config.yaml
dataset: "notes from a synthesiser with random patches"
num_classes: 12
hidden_act: "gelu"
head_dim: 32
layers: 12
width: 160
lr_schedule: "linear"
Rows from block 2 of a small sound classifier, named by matrix and row number. Rows with one number belong to one neuron. Each number is 128 + 32 x the weight over its row's rms, rounded and kept within 0 to 255. All counts start at 0. Numbers have three digits each.
After each neuron's rows are labels from the 100 clips, of 14848, where the neuron reaches its highest value: "top examples" is what is common among them. Only what is clearly more common there than usual is listed. The data: notes from a synthesiser with random patches.
# fc1: MLP up (model.blocks.2.mlp.fc1.weight, 480x160), inputs 0-79
# fc2: MLP down (model.blocks.2.mlp.fc2.weight, 160x480, transposed), outputs 0-79

fc1.452:140123135174153095067137208138124152064124118148122132120177130138098109156098089120152161110077081157147091142188151145120186162140145103120119129149111149139115081157074154170153086147152157183135077128118152101105160162162111141153117064
fc2.452:206110107205141133112119198105105118154130084101143109113106137103152184102089068104171077081111135142127118110138061165116142171134122177107197139161150111161129118141107120121107139143139136083101122120109144126124124194114138154135102142
top examples: pitch class: F#

fc1.414:164197175107200107146151155127144123092143134114180175137142135102122132122116091107112149142099152122087104183159121122136204112112110057132219111170177128108134119095086095085110117134111076130142143161086093100134124165151109083086096163
fc2.414:127121120088068126159121109138169135169160106138167140115128073135115129174056156115122095128117087133070139153137087105110115171088152130164092108100191128152165173180116118103155151105114167148073164200164132147131158164179118097200156182
top examples: bass register; pitch class: A#; square

fc1.197:138141057179151126104113070191113104064151130148109123116067139067162128160103125164116132131086152155078157135141118087096137128104111166106102132146155132214127194175114114142109056120141134128074129132126144207161164075157118092122157103
fc2.197:109111183142124158126140163192057139088106167116107129169134184097151120105130153139114133123143150112132121175130136106105081131124163114169104080080122084131075177077116124139151080125156121193096108111154109107139124110134080138161130229
top examples: pitch class: B; glide

fc1.27:115128160174139166107101110171132143075133166114106145124149180116141105057094071119212218123108121138186174109113139181104119177096081130105092127132097090121094156183076147105112133105097122124153093108175163137107149099129161168174127137
fc2.27:148113084117163131131169149119133142159141110067069118140131111084166146098123095150101096111132155068115149150173110117116079124127131069107107092146157132162156077150163156187159143137156078122140089098158141136121113020089176094135102105
top examples: pitch class: B; detuned saws

fc1.21:178064058157160096115171150145112149160097138167149128161213145191095089103113132111137122126108135097076131177150150109102178089160081159141146110134098093169185137163160148154169133128097143049160137103112198125149126083155193178114100155
fc2.21:142166107115132141080113085143114083147113078160112101146097065129134104116145119086153116104186132099108091093142089121103123152122062123148076138058124120102069160094173148104158121160086129136185061105091140170103060115131170153126090106
top examples: inharmonic FM; pitch class: F#

fc1.428:183185099116096177148133168088093115129153111138142098117171151184110134102142133049162131117191072130102108136116177150120166155156083098138090100176126163091113087160121184168108087105103096086109132111103135122118139082132108104129210126
fc2.428:093071165113140115060084166141136091089152096093105165092090146160113130140173072108160123137152092159078163113142086136076090122130165112121131109121102152095202144177108147109090115163078156156086179120107219137158136126196124139122159132
top examples: pitch class: F#; narrow pulse

fc1.22:154176109142156152102100081114108115161171101091157120116087124115146135124150094175122158122111116070171119206130083165090171132130147123136138145173103120068127154198097150087030082161128127150094127094109132083094124088133138139190158116
fc2.22:064084094097106171182113048077116126121110113042144115216109085153122099128119144111099156105120100122167095207107130146166138129098108094090145082113101140055109135155126071167174144164115170180078138166104152108133100183156081099150127167
top examples: pitch class: B; detuned saws

fc1.418:193123126174122125120066132114192096162115115159158112086163107146191107156158120136148165121166167114140169128187155080079200091107138134110146127152255088140126106114081071122139128148115129122166181132094118134204141144128094145151182082
fc2.418:118139104109177123097101064126079119120088081122157119095176081117064062133111135158083149106168099099184097128133121158138148205225134162154115082128099124123080126131136136106116089109082114139137143166161140081100198168094151153105149157
top examples: pitch class: C#

fc1.464:153083152167150092081133196141167136112191127160120126133115175160210122165080093088193126136163137117172182118202135131150162116109137091108104114164145115100089104123095121056112065110087112147158130111124174156040125110103158116126112123
fc2.464:173128194120168078171110091115123124122116115106142158109147039182186153110137118099166159126116141121149121146160145130149129159169176142152161059106093104151093116095113105099131100129102122191146045148140098090148130128067134138204113109
top examples: pitch class: G; harmonic FM; pitch class: G#

fc1.451:064178085139183132101146103143137187134192114118095170142074115118088142172151097065109159116141118118126160169082150090216113164186151132104195102140123114081165153203135108137056131131134129167144149126132110152135181120120093120142137042
fc2.451:164116128116152112095157147157145155157129151120155096128141103167136131140137105107072164173124130163123137128075202134129194102135161181112152154121175105145161144130134127100130056101137167113137215091141156118096094118187141153062163126
top examples: bass register; triangle; pitch class: G#

fc1.360:158103055144165143105121109099142148111127148168135129119116116169093109155134084148167132156119183149078114106116149074119113148073121124137096120152133131099127148095194106092137143101172112136144197138108112099101119106151107157170049100
fc2.360:092175119096145133129151155163165160092172137130169101141114102116111089123160120142129153182136168181097110110088146081070138115117106131108176138182077149101104138097149136089145074167160092078143153114091170084115121134115180095129116156
top examples: pitch class: C#; saw; detuned saws

fc1.302:102145160090106146138149118178107116111175089087125093086079146152158047074151173087154121107142146162129135129103136098101154166143114095185080139144177110169096107178138165158118077104095099088196155111106117111131144124130132223141088156
fc2.302:109100100161061176136170143186062149142103158124109068149137122140102137177154129146126088169069125212156133167164129090096118112124134173173135153165168128139089099103160173162125084156083130140147199096114137125086124087165095153170126132
top examples: pitch class: D; inharmonic FM; oscillator: triangle

fc1.39:132155119156087160078110101115164163120122165117099065138137146162120121144111138108150142097140119083102124155132121098124125159156135190135152108147131145135154151126116098130177146100108089071144117122157102064110133150077123123195061119
fc2.39:120097134081156098112168205139109141102136129071105088153125104126128140156111086195154215132132139112128135072123152133141141151117093136121145141153125125142104098092110161141092147069202097125096095097116132171120129181138132156114124100
top examples: hard sync

fc1.91:145114177141133195093082067146083138129194110156170120116111158079173059157187111117110050118164180113168117157122084064098102089167135097140183130086155080151163104154123128137175082133145123141189126096132129126165123158173130135109142115
fc2.91:114112151132138181111121155196110086130061159147127094117148158200167077178109134123082154131174111155190095153090126135135142111125117177189161109189155078189114150123139144142141124204122119089157134104084171103152156097058144126163169101
top examples: inharmonic FM; pitch class: D

fc1.70:159130144092164106163130131081203173138133154137128134130155078108059111108107171159113122120161124084121173058117113104145154106145090133155138122129185110097138162125172138118120139159115060102137103174188136107088083142146150215145151132
fc2.70:146115148153135177155177137067118180139117107089075167078107135099137078064105167175151102140123162130103098111116109145160128184161174170125192081150124087098186137177108042137132154138132147115133124173145115123109121153120086117142168120
top examples: pitch class: G#; narrow pulse; oscillator: saw

fc1.417:085133121132179135170146137133108122131099175215152111151141158139126153187127109078135183131102138106127158131118153139033121093120149183079112102167161120125067120148128152121163070157114123169151124169056152132125174113179152102095155128
fc2.417:165105146155142168128126134119153190122101096100106110116117137141130105161199122130089081086123204153128117125043101136093167137110164155127117137155076145120097134131136100126139143159122116104155099093135154093121145093193151096109100054
top examples: bass register; pitch class: D; pitch class: C#

fc1.279:108105116105142066135127118099054124110100127166164111137204155091094141052144143093093118115142161121135106142123141142128098107152136110150132137108144139169097164135140108138119151136138099129117137182087142149121185116115147075166130143
fc2.279:135138158123137100129126057141163139153130142106151128134172113123171053152052135108092129103118152167158057118119128100114155140181151052176147108154177130117139111168095110121100118122109157170189114114143132141133105119073122144176094057
top examples: pitch class: B

fc1.191:138080120181104101133141065099127191150143118186096138127054145150134097090140123134134113103116079161102115078081171090119100135160128096217129133200195137136113105098099062112107150120143100122144153137143082169134132137124176149081092115
fc2.191:126154121152144136151073093169088134174128132198175119123096176067112066133130162127159080080110093151118111111115135120062103086167175106088149127174156116173221142170120089132121147103149126091113160193118159159133162121144111074130126103
top examples: pitch class: A; glide

fc1.347:179089123092118098093136176086087172159112121181121093158134160128192073146121171122135132110133106110193158139227100109094182140153166161174138171109140120175124122135137144099134064127124095111113148061136132169064093117104121136127120143
fc2.347:108162136067143061142111135135126212125177191172089110181129081162139149189140145142088113153130100097117122142181126158123183101037177189135126117092097094134148130159128131158100134064125097104144117187090143176055149169115140146146134077
top examples: pitch class: G#; pitch class: G

fc1.349:113163116153107149135182122103161094063154090121107163103093150122110110170160163102149162136067140083142037151154109128167114153102156144134107165113123156163068138162143148142138119104185127156106128128141129123089175091088129153103041141
fc2.349:076118137144151130130096101134069146087160114108115159120201184113135147144143202135152130117130160084084154101092083109148069125130111148093154127143113128067097136096075144128141156146115100154141136117127154142131173100132176115133104098
top examples: pitch class: E; detuned saws

fc1.161:114079147147151087168103082124105150098162146137105158119138142076165126086116088094159074159131085112154106136134165160128137105162141206166112069164133125115104108114100132090093120140169171127157083149102076197141175098124096149170094120
fc2.161:118157104093113124113101134148084140182125109169141107105125146061185120135153082118124143164150153084134075069138156118191167142117176173144150100168084113076164176141166088141158179123123151134105058135098141112069139147109179143124155124
top examples: pitch class: G#; inharmonic FM

fc1.318:041122146136184145112106110112108106127131136146107134146153088082060139114137141093118113129070145099109083088148121147142100157077118121166205044125085132121133181128130105105099073104121214107124153109185085084125153086120117181138125141
fc2.318:146146109130087117114138109114085141087123100083096190088138141114174129089144155077123102067147146096154157065106125070145122116111105116140113108081175128137087153182130111140115122144148148181128106071091141118097117161093029133081180135
top examples: pitch class: G; pitch class: A

fc1.250:122162132178116153086111156107159235158153197123089182160124174107142113156171184130091143120131082119121164139155141108081168111089095201138139105160095134121118140133050145130104110126196153114139114109168140133201162101081098137088100093
fc2.250:095148111126109105139191120094177118118124123098140150153143124136189124153101152118074138104113088149128163183097075134081077116081160069098095203174134122190109189103146139152169105150130134102061172142162102150145113098073159130080130091
top examples: pitch class: A; inharmonic FM; square

fc1.372:122124143133139127164101102121161104122103123113177099101132120176134168095143148104095193144079136162181085143190159108103141093145122083079072119159174108155166140137129147168125135112110088169128181112072104153170137079188090094089128141
fc2.372:103163105132088122163093137164125160133127099183139144176142196131144126091133232191079120162110126077135147094134156101143186148092107080143136114177154174137155081111140082145115155162100098132166083116096134117106141093153087111150098121
top examples: pitch class: F; pitch class: C

fc1.424:144167133118087186095109115114091192144139131152107097099127103146149119146149171164154120076087168117118179115060117169158155179079158113190068162160155142142167152103129172163178098120132205139097143087104179098134104090104101109089089145
fc2.424:067137089137140121108140143116128117128098105114097143178072118101185114169150090123146077123128148104103137098051169101070151170166178149077169079157151121153100112104170144114087127109162172129131068160147080158156117158140143110109170124
top examples: pitch class: C; glide

fc1.11:133128150228115152111137198150115148181138138131118172174063157128139184153088151119159121100142154101087050105154149146186114150122177097050169127161130121129151131183153121083149108170121181105118080133187130115141175145189109108093133132
fc2.11:151151122128168114132193130160127114151127165153139113124127172088153152133173175154200142142091117156092091160137120099127118181104082130171155151096058066175133143106155118145109095162138124149121179198163137191140162203120065162098176118
top examples: pitch class: G

fc1.273:099090117162139156126172116116063099072115137079126123087124149083181158146192164170143117113136124124119097123136130089099106146153145143140131126081100097099138111067116156117115133110149101121124151094163120129146081182135118162141153118
fc2.273:165111118096110124051106071145104088141132109135123117134153130122139128135123081124158115124153141096201113100044162139124112085152124109134139139135126157108130141111086122101131160194061158201162188146154168103106156162141148159131155148
top examples: pitch class: F; inharmonic FM; pitch class: F#

fc1.96:083115159118098106153153132116117086126123170080175086124132110114114161169123134129171113095243086095146129138143125137116109143165179119175104171095117111166087133098136073060167126050112126157154130113118115158116120151148174093170101134
fc2.96:137168094084089164080159144110136145060101109111178155101107120089106158196106144098112134118097101161150089102141137148046063132122134151094156149133103154125155166092148140130112104172166114129159180135156165077113169102124177171126162168
top examples: pitch class: F; detuned saws

fc1.243:160141182133109115140086155161150155086093162058115093132111128177133132120133107124126137123182144084143150133090087146185075090146147144121131181091061169084086127201106156132099145094099134141092135063065226176114119153162151106142083101
fc2.243:134196134175103134161172112142078073152075094088120184167159114066116107133106059134109140102136158077183142117137094121136100053114079118121116122120136141117082116111155097176190119084152123176074146087145127060157093094113119105103097139
top examples: pitch class: E; triangle; square

fc1.299:130118171095125101148118153098134183100161146085161136127157144137124195074202138102126133070139127200121115128184154186071125181172191166126110127113142079075142118120113178098113179141172160164098112134144100142092074181122081127138098202
fc2.299:101107167129119099134127176138150138175074116137112123131164115124134153149148145169089145181097049123188136156104115165121126092145160146132135094120111149158134076080234111159151124044163203094119152111129134139157164154132164173125168131
top examples: drive; glide

fc1.297:156082082146136139128147088170092155142170067113152181127080184151124100192154144102121165125104133105141119077188122143164152117189152135146171158099131178144098147082166147166080145084113086121108124116124051115092090121126141110106117151
fc2.297:098157127134182113095094144072139135148082127168141114057096127149065111152123134075160159153157149167081104080134069144111114077163147101118108160128102195165110102114193148197125128106090154115111154093190144092118096122143111109111109078
top examples: pitch class: G; square; triangle

fc1.241:186112081121122122074160075115121129080118135151104118131180143157110092192109118154140166098122203126110140082131102155142123126090094086133154187107147131147163112130140126162116159115120105099090171138154097140099210109149133156140105116
fc2.241:164145110150091129131151115088174119134121140182100129159155166157086140170125132128143167145117118123145202146164046082162143120117102115103172150089191132126099126128139094142102193148125149129079146173096182145153123128117118132105157109
top examples: pitch class: D

fc1.135:076107157138126144161115104102120135090163147201115133160115117090133084139150098114168141150137116190094115155157126177146158157128111125093110165061139085136093098187091131171106114139135128113107073128158059161122122147108117165204109220
fc2.135:101138074123145129094077178081168134135110053164149161156203145108118146171192050095146154157147071130162129146135108114153116120092142117103120051143149099120131165115183194117156108151143174148133108112110159116128099135087090093109135150
top examples: drive; pitch class: G; hard sync

fc1.454:135149180133142099121130063135088155102160138138160137120069157114124153125148168168164107152149141164176142155162125097139115152157074211165176117173169121162170122087120149172094089153134145128138184116148124127141115123130131091150131144
fc2.454:099097106076181124140185154116114104099120134099134108118099108119099134126107112153182101094053130131153143147138091148143128124091092115175173206134181118104167107113147157119118148132123149128127104155146107100182113138128146091118200148
top examples: pitch class: F#; inharmonic FM

fc1.426:128066132137103134157100119078127094143103177102083158107100085140186159120166132135169153153146147206112121091104156079130077150122184126126112118074144120207093146103100174078154133128156155186160172099112143087105112126170117095112106154
fc2.426:132123144126114158156168150135058124190099057157137120092139121153158064127118123122143097097125207143118047142122116183151123134123156181123110102121055122082186158171144111120117144145108109104149162120193100140128081164170191105137143160
top examples: pitch class: F#

fc1.231:126139153200168113119097042143095131121162139144148133138139167106165103141154177128164117142119078128126110100126067066196107100137116069086134120147103078146077153145153129137106146124083111170110113135115094154159096194096114172196141101
fc2.231:158137227104115124095137172079117154187077148151108122115140147155109157087114136201143077127182045154161084162141169138090083183128157070150115143141099130182141210099145128138081102124097169177138219082162112110148087107099098135102121105
top examples: pitch class: G; inharmonic FM

fc1.100:179086142139116172153161142121102123069119090098170142154111154131083142086168113095154163099132100139153164138133161112144021149178148177102186141138055120128126138091112107092062126137113115128124170111123088125159153115120091151130133148
fc2.100:105148147110143116155173075141136058121075129124078070084096129089149114088173079133144101076159157132156170140110106089170107105096173174153102090127095150116089112139150163152113108137151116116116131149127147106178171131176156131094128103
top examples: pitch class: B

fc1.65:134122033181180131153163188085148126101088148141074111137177178091087120190101153111101154168135119192133154102112153142118085158128159117147117136105087102156109151104169094087072123109222085152151131054080124089163084086117086206085126118
fc2.65:129078106098137157154120083135131137121110190069115088093121205172171092123125098160059100059161117112130187146069163126172110127139167150135055094130113175115161118131172077137079104146166080097141153154130147144119115110093099141124114168
top examples: bass register; detuned saws; pitch class: A

fc1.154:203135120096100163126168193123121130151165106078122069073095098075200063154185157115149132185095134074171161079110110090102081149140129117158144146153052105126166141142144096125113143164156124121156135097110109137136137189133164132161129153
fc2.154:080109079159142132121219120145175088088177122123123189152135127125213111117116142195135141152116134100181167071156127133079095142100121129071121115154187080081171100141133181095134155112117124127099173167107064149130165138146090154135115157
top examples: bass register; triangle; pitch class: G

fc1.306:143099096094096131086076136100128126105090157088079092163162131141149156175113136110089144109157139132143104139117161075169112091151112133162142087116088163062120128151073113172103111140114114156139067110093135134125148106120147081115166148
fc2.306:128164059095117133060100164207170142183088147097119137181114128159142157168155124135113101100075089097105128136163112139152112124091113070188118110129137114118146197103106120094108176180122124155149107220146146158145182163054142098166151089
top examples: pitch class: C; saw; narrow pulse

fc1.410:059109153150128153149161142152068115155160130190056171144137122128146170132118140086116105079190162120127130152141142118133104178154106062095119149189137131111160120094116200130196158122089113116131110073095117128045110149101135093149170111
fc2.410:117065152102104131142159116102124093151104135104160096132141121170066129155123101112166113157113105188126097166102101113175149148135138167141115148074132117136094189107112163129188114150037168190122119081075140151083195157176081155141136158
top examples: pitch class: D#; hard sync

fc1.389:125159168177120217113108098068116161084145118115124166101096189105107177151132124109147131163165110153127099109068094172084118133083126138176117130118128109124095115120106137137104149103136104154182097107180103110065184102088135150135121053
fc2.389:107127089124149210093148146100130107157083104185123070151096127122174092138136068083146148111142103114108126070124110167181068132097163076100195093127160180115082143096132076189131135099107086110139128090177121083128128140087074166148201127
top examples: pitch class: F; glide; detuned saws

fc1.42:122172074136119179152109135148162137112104204126112163074112113113105194131155156133171124186189125139206094112079084116127126143116135155148144159147127129132156147120147098102142073138227135157148085143150168139099157132097166133095166133
fc2.42:134089138147143114175119127155147163143140075120203108145121100112114138156122177110056084175096103106145090138165156174146135113025110098113081177162120159108193138138103114082135094124110153132091090110168115075119153106101156096120065166
top examples: glide; pitch class: B; pitch class: A#; triangle

fc1.218:133129150148155133117140156112142104155139134147108119105113188160142136144131183132128136085118194105101053122072171094135163145143109090141111115116096165163099168100109115111145108119117146098143091141104140169146168050139142109169116083
fc2.218:087198069110145111192073155107214095187123113113111151142164160125099089140112134141130150127099156174153112132180145134127106168087120111172126135148112161085167133057155154109115113097098174120148129133119098176107145106179171119108126147
top examples: pitch class: D#; triangle; pitch class: D

fc1.29:171145166179135128174193157055102116127112140116076180147116164104121163137178104125126168145051083146139122162066106088105190174062079098105117082111143175094143124131206087097154098163134128118136137136107089050148148134097089131163117155
fc2.29:157130085110134122125086135110143087138079143139104082044117114121173134089121108156093148135067159140086147101091170129187119133089059146089166134110116151144111128134115075149168148077163127120166141142150103038072159203175139163087117183
top examples: pitch class: F; square; triangle

fc1.308:174084141171103108070121199145118118106187147139118191132150140111116213114111159100084180142174142134158174111125152103144156140176104126106146129118145127075082081096152127098121119105130125141135103163086087084106170134092139117181133109
fc2.308:206117128080114135085116098132163154107144123104053128090077103112197133153149145209134153119165098091088083131106209166175183143110152129147085136153084146148146127116102135153154153123074137104153109100116090161157111123119121089151130138
top examples: pitch class: B; drive; hard sync

fc1.376:152153205187042173137136120127093172124178045173144225161151125098130139119121128109114178142165133140148098068114111151154141127168078184073116106139150133132121130094145105104111137150119131116126100152091161079143142059176111135110172134
fc2.376:137148120100132174107133113134171153109068144161180158140121120203130146130127102139126123102099088063127116175117177110133140164148154109091129177166130106120159119093083176155161115155113125097124103152146105102135098110113120092146091119
top examples: pitch class: F#; triangle

fc1.311:143102131138159138085169127120161203103150086099056099125118130137100141156172174114088157109102136101191055112185091151173117096139125094140139142166123077106101146162103146114152107113114119118120120134189116107107157118154110119103102160
fc2.311:124091147177163128079154165091143127137193156108068122103120110104119144096107170133114110170154142152158146067119089153166087128118122127093112146176098174142148134126115113125127139085106081110118153202110139169105124133203115085057197139
top examples: pitch class: E

fc1.386:064133117137162114154065129143115080110100150109077087074143137153122119098154128161191160142123180104126156124119096068191119075094117129170195114126076145108151104111126108112162158135109173101137092102096117158088086158145149072126157114
fc2.386:139094093129106147192070118097160096167097147078101192086109164133148093137113138109117130105070130160090136122103060133105117082105131177091166171088144142234140122088097153097165130114095176162157113097113136099129161075143134073081121132
top examples: pitch class: D#; inharmonic FM

fc1.206:145177140110127182142117110109178119103121157161116157087187115116099149113131172141094150159203202084191111088199163097105164126155051099093155125088126100148089111111066136145148136176105147118073133148139121124177137115139190128140088136
fc2.206:148095117117105086132096191136158077095108158151108193144181155201163124096142137141083094085179130091110138200144165118158159135102096067107068085171119176109145153136076113154127142184107098115091089157124099085086119151113129157086099152
top examples: glide; pitch class: B

fc1.295:172088142161115158143165099132126111173147148106132134155107141130141130116111160153087166112126110078153166149175123092150143156100076126127185146149063134075142072111204093113118120160169116133107124077153146133150155149115154099118077144
fc2.295:122102063078071150087108132088132116092117186099150103186108130140116121085154165158124142138158097192105155090094128107112102096132171137153176191063111139083154153116097145105103128171116134104082168140135120111107062179087214081137063095
top examples: pitch class: C; drive; hard sync

fc1.379:193095102131172100134064188097145100165139139127129128134130143048135109192086151112143094158080212132102180148088081160124128147141107108119132148142113146149139125089175132099118163093101137109064082075125090129205119164124150082091095176
fc2.379:135141114117164141134110095147168117118169122076121163084082109132103145114109166163098119144151143201163140128135153108133156106149152099120147106046152097138148141128167142092143129145064142150181160184101173109144125114152079152158135139
top examples: pitch class: D

fc1.85:139149141137159055130138121160095100140183155121150100103145115148105159125116123150090141151095082141116149138143144104192100076190151109115105081148162091195182114122131113051114098125215177171166158110150063094119117043127191146100095158
fc2.85:148129129139141100124085118106114095165115164093116114114153044163145172162102162095090113103128105141098113078180107088189085103101095135168135134088164117098152160107103157034110128122210129131169120118205159120077155138107100117124108172
top examples: bass register; hard sync

fc1.364:138118148127154136153136101148121136099142083087169139170135136128103149169123048077069110075137138167119150106126200120104153126096155139188155155173157124137101132159133211122119116126098148163169095138150133066106132066137219080108113158
fc2.364:181113112137108146129095120118122124059106167114122135184152098160148111143146097099086150123171064117122075194081154199105145086152139079137110132095146166133145188187102164110193064130152144157125085160145075156160098123123133131086133139
top examples: pitch class: D#; saw

fc1.301:165140176093102213165097124146068144081095119119106074119157176131209119169117168134141151160070124100127179152145115104127109126121129125145122146095152146137165115141153151160151186135108168116181147109118134017117130175122102155146122154
fc2.301:170153106121105160084129141155078100093155111160128078068143134071125215126112144162109133192092123107085150081132086127106142120101125126165059201096108069134156135115131115063139192113138098131131101126108133131140149184097123154168129140
top examples: pitch class: F; glide; saw

fc1.232:162126121138175125161131144124131135161124115139136125135161177147088175115158092123057122103083110135102169119158138173142063133164119137164141073102142106111135124158053128168124149129125194196116162156141120097072177097072125182117085177
fc2.232:114099122104111107112134175114120158119117126131073167096152128128095142121130145141107123131106088129150142116211128118112098176127135088137084091077086153122100186095088104081115108107165135153131148214151089169092166118138106083142135142
top examples: hard sync; glide; pitch class: D#

fc1.84:163151094147108122102084158135116115102100097131160150155081212110184136136145179135067181087119133142094148037130105132154165129133117138091153108141138053120085150182115182137118120122139151126140147137138107168169101071139095138098113105
fc2.84:058103076130196153135140142086105128100129113111090121132094101118161083127111185073113168139086119172107131174116156086164084129130141174016132098104110107079155119108131150152056124128133116119125115051133093159129130106140142164162149130
top examples: pitch class: D#; square

fc1.150:089108133135117154129138082116090149166219115057150150132152097150150116149086136163101124097185158133098080123150138091111134138097158129161118083200097138106174157192101104098110117072171085127092159071126113151099120119160105163150086091
fc2.150:152119144130074113169084100120149123098115107101136124185103131128142088044168067121131169143182124125118090084125112058112150141096194105191106090111085049067121068099075141097090147109125160116138131164114168131081146168109123118132063100
top examples: pitch class: F#; square; pitch class: B; triangle

fc1.255:184165142145127089079161099144181062099097090072138129084124113110072168156184114139103124140152156123109205167138046128076129161116136198152093099141098200121160148164181118150089112128119152192110106123133142105117120149140119132172142164
fc2.255:128159115110131111169150139138143083105131066115173114100129169115142149117198146156147150060120108086172177213082159124138136123120149177172079119131138117169149125121126171149128120099105100200173162174102157131096146113186096073095159130
top examples: hard sync

fc1.40:092134125103120135088171123115117126154202172176061154120124082133167134112160161125138130118129098097139144160129195177127091154162117158129146094090095174156189108114144115103142112162105118164145146109167120108098138118138096139148098121
fc2.40:133113101157108111120145188095145102137073093111141127104146154068134133171128187119127128138124143143107135077094171145185114097085196183128112164123190099117147156136144192143140116131116110145172126133146125151117171067183124105149127141
top examples: pitch class: A; saw; narrow pulse

fc1.88:151127129084141082083046081094133127113197134114092117112095077104155119154159091130170070178063124096105134183153089115114189144136131147220084166141195139145083184142162156131097129142108120163126097110166123124136121107172098101100072079
fc2.88:102091124122101096136093171111144161131094107167137151121181123152119125187121058143113148104216110103169152136151117111098125063058127157195108082145147175113088149078112140153144134152133155219212170096060129150129094127088126172163156150
top examples: pitch class: C

fc1.401:112177076139081118136211160098170077102174153117114036106110131129195168133161148154102146097127172077115126159100105099123126141097142113130094168136190126150141160113115124100107132127133086125107156099184145159137104136123130152128124161
fc2.401:112137153132087119175156141132125150124103106132092142153166105179127148110084111149138136114144112132206129115075140129163134162056148095120157183138123141072149092148124142138088140131138133097063083142066190112144104110047121153204146079
top examples: pitch class: C

fc1.335:131117126156122160084139162057086129154118154147179203159105151021151174106153105145159109140143120177128190170121118149124077133178124140094169159156100155132167156101156118151094120102106114149132137117135131111154127125133169074092119128
fc2.335:139165197141092147147132076160109104111136085162127095097126163179144101069140121146107123098125138170169094131092149099161161121106167161111075119110152156129104157133133142201085111114080082085081077163124070125122180087177144106102111096
top examples: inharmonic FM; pitch class: D

fc1.117:163067148126163151134108181111123121105104167185132142145176142159086102130088092082071183057100123194106102125132190086132106136178141105087108082118121146115117194140209113102111131069200105069153147124092129151116136127140135121140107080
fc2.117:112141092099214192117099135140115079120067096118124105150119108190093086127110065113071167136164169147117133127142156091135124180120149097065118109118131115090093168103162153092159169148149076078137121122187189148143105116124119116126103070
top examples: pitch class: C#; saw

fc1.20:114165135150113129150102035117194118135122143111105062122118172125105100144112138168146144105136167201089172102141147088126156180156117109099048112135176201113153130096152144144100158125102105136138095173169160173103180138113160138158162147
fc2.20:104126177143124072148175189107140133173127117131149076151057113104156179116129118150105098143097134129105144147114135149135096098090086144150080094130103103109149122098062075148078127085188139089150132197153087135138139145125146143081118117
top examples: inharmonic FM

fc1.479:134104151131131103069182108151183106147151141126104137080111108122065023172133115098112101111093099105139042170147081131104184098126071094117135167164143109121130139100156138125152109163197130155134131135164109143118126133206087130144171079
fc2.479:155154122185146144139108126184131161126108138123183162116079163111217088078103156101142151143151151125136079088072143125097132096101130127147167169155098107134078113097076080086214127081156152120106093136162094138116079090128135113129121097
top examples: pitch class: E; detuned saws; oscillator: saw